config = dict(
    model='segmentation model',
    dataset='pixel-art sprites of 400 made-up characters on tiled backdrops',
    train_examples=98750,
    image_size=32,
    grayscale=True,
    crop_scale_min=1,
    horizontal_flip=False,
    translate=0.12,
    num_classes=2,
    output_stride=8,
    arch='mlp_mixer',
    norm='layernorm',
    norm_position='pre',
    activation='silu',
    mlp_ratio=4,
    layer_scale_init=0.1,
    parallel_block=True,
    inner_norm=False,
    moe='top_k',
    num_experts=16,
    moe_every=2,
    expert_mlp_ratio=0.25,
    experts_per_token=1,
    shared_expert=False,
    patch_size=[8, 8],
    conv_stem=True,
    layers=12,
    width=192,
    residual_init='none',
    optimizer='soap',
    beta2=0.99,
    lr=0.0025,
    beta1=0.9,
    shampoo_beta=0.95,
    eps=1e-08,
    precondition_frequency=25,
    max_precond_dim=1024,
    one_sided=False,
    adamw_lr_other_params=0.0011,
    ema_decay=0.999,
    steps=32300,
    batch_size=384,
    epochs=125.6,
    lr_schedule='cosine',
    final_lr_fraction=0.01,
    warmup_steps=960,
    weight_decay=0.1,
    adamw_weight_decay_other_params=0.01,
)
Rows from expert 7 of block 9, named by matrix and row number. Rows with one number belong to one neuron. Each number is 128 + 24 x the weight over its row's rms, rounded and kept within 0 to 255. All counts start at 0.
# up: expert up (model.blocks.9.mlp.up, 16x48x192), inputs 64-127
# down: expert down (model.blocks.9.mlp.down, 16x192x48, transposed), outputs 64-127
up.20 [115  97 148 122 145 125 136 150 132 129 137 126 110 119 138 112 165 119 107 130 112 109  94 126  76 155 169 104 150 173 130 139 165 156 153 111  84 212 143 144 124  81 138 112 152 177  62  88  57 119 113 136 144 126 123  89 134 138 135  98 167 134 190 144]
up.21 [ 99 100 144  96 113 138 141 127 141  95 122  85 148 162 151 145 123  84 145 147 137 147 138 173 181 119 151  87 134 148 158 104 128 111 119  98 119 126 176 148 158 165  92 102 146 117 111 141 128 129 106 123 129  80 137 101 134 110 146 182 118 122  95 124]
up.22 [118 120 122 158 148 122 106 159 122 138 148 148 104  87 120 153 153 139 125 132 128 102 126 140 121 135 134 138 117 211 106  90 131 147 123 127 157  90 124 105 118 129 137 109 122 157 130 150  88  94 180 116 123 122 159  75 136  86 123 126 131 168 135 162]
up.23 [137 142 129  77 135 124  93 156 114 138 106  93 138 121 141 106 145 145 123 135 150 141 106 116  96 110 120 124  79 186 127 141 115 118 117 123 115 159 131  79  95 167 115 100 166 158 139 107 133 115  79 126 128 143 117 128 132 156 107 159 130 159 180 120]
up.24 [115  98 163  88 137 142  98 152 113 140 142  95 148  98 100  91 111 175 108 141 160 129  74 140 200 147 125 108 125 198 116 173 130 111 135 115 148 135 122 146 124 142 119 124 141 160  93 122 106 110 107 111 118 133  83 111 119 175  99 120 134 172 136 103]
up.25 [151 139 144  88 112 148 154 117  84 124 170 101 113 133 115 116  96 107 129 133 124 140  98 105 119 163 107  98 109 163 118 135 117 145 165 159 147 127 132 158 127 136 109 103 113  97 118 134 117  84 163 118 145 128 125 126 134 132 120 135 135 125 137 108]
up.26 [146 131 129 139 136 124  90 114 162 123 141 119 121  86 121 124 156 108 103 143 133 149 174 123 118 123 136 137 157 120 154  86 133 102 117 127 160 164 126 124 131 120 166 107 117 127 118 107 159 107 167  97 118  82 136 125 135 138 141 118  97 122 133 121]
up.27 [141 137 134 124 138 121 125 101  95 158 130  83 146 171  87 118 105 139  95 127  98  99  95 149  76 134 112 129 128 186 149  93 160 127 150 110 137 106 137 161 118 172 132  99 135 126 107 123 111 121 173 139 106 119 122  87  92 169  84 119 133 141  94 111]
up.28 [121 143 122  80  97 133 147 138 124 122 133 100 159 122 119 125 145 116 154 142 138 150 140 105 106 111 150 147 106 132 146 112  99 122 133 150 111 141  80 130 134 139 132  99 107 108 127 163 120 124 162 129 123 146 153 142 137 120 117 156 145 138 141 129]
down.20 [130 133 145 154 117 143 117  69 109  96 128 177 129 101 135 109 145 101  96 133 113 157 136 120 122 120 125 123 101 117 129  55 147 122 138  99 108  92 158 120 111 130 117 136 121  60 133 127 128 124 136 157  88 143 133  96 151 132 103 149 106 113 130 178]
down.21 [105 121 133 155 170 108 110 162 119 150 152 133 137 120 161 163 128 143 103 120 119 142 118  74 124  99 110 124 108 122 117  91 189 112 101  96 116 153 146 178  78 171  87 135 126 130 149 148 130 126 138 107 111 109 142 105 155 131 113 158 111 157 125  98]
down.22 [ 88 136 102 181 114 141 130 111 144 102 138 154 116  97 128 106 131 131 122 122 112 139 163 144 133 132 129 121 106 149 149 182 108 139 108 123 116 153 127  88 108 130 151 129 117 162 128 166 158 148 146 137 107 111 105  78  96 120 141 106 127 119 116 164]
down.23 [110  98 115  89 150 122 112  96 142  83 146 152 147 126 150 141 115 113 126 122 137 116 155 176 112 120 138 129 163  36 147 102 141 110 125 108 141 192  99  97 175 148 144 135 126  63 155 142 122 136 137 104 128 122 134 188 115 118 154 121 116 133  80 151]
down.24 [162 110 118  86 149 139 138 170 120 121 148 115 108 160 169 121 133 143 116 142 110 125 188 129  98 127 132 155 158  79 126 154 142 133 150 136 132 126 121 147 149 171 131  97 138  30 129 133 118 134 134  78 107 120 134 169 143 138 176 137 128 111 129 124]
down.25 [151 126 118 171 104 142 120 110  81 130 117 128 130 145 136 115 120 134 135 150 115 154 113 111 105 129 131 136 124 105 141  95 110 118 148 118  86 121 100 117 143 149 131 151 128 164 137 125 136 140 133 153 129 140 128 111 130 121 128 146 143 131 112  91]
down.26 [151 128 149 106 123 144 144 142 142 145  94 133 126  98 124 152 133 127 129 126 143 164  81 152 165 119 125 118 162 206 131 124  97 133 115 112 184  92 114 104 143 130 141  93 144 110 111 107 130 111  99  97 111 128 148 113  85 153 118 105 125 138 122 133]
down.27 [ 77 116 112 120  69 139 120 104 115 145 113 127 145  83  91 118 109 120 141 151 129 137 145  99 159 145 113 146 139   0 144 103 106 142 153 156  87 146  99 146 134 137 118 128 114  97 128 115 131 137 146 111 124 137 124 169 146 131 116 110 129 144 111 129]
down.28 [124 139  87 184 125 137 119 137 103 145 117  89 126 137 105 160 142 168 106 147 129 116 124  77 106 113 123 158 125 142 125 171 119 134 130 133 135 165 119  89  94 120 156 101 146 171 146 108 156 148 122 148 136 117 110  60 141 132 107 139 131 112 111  74]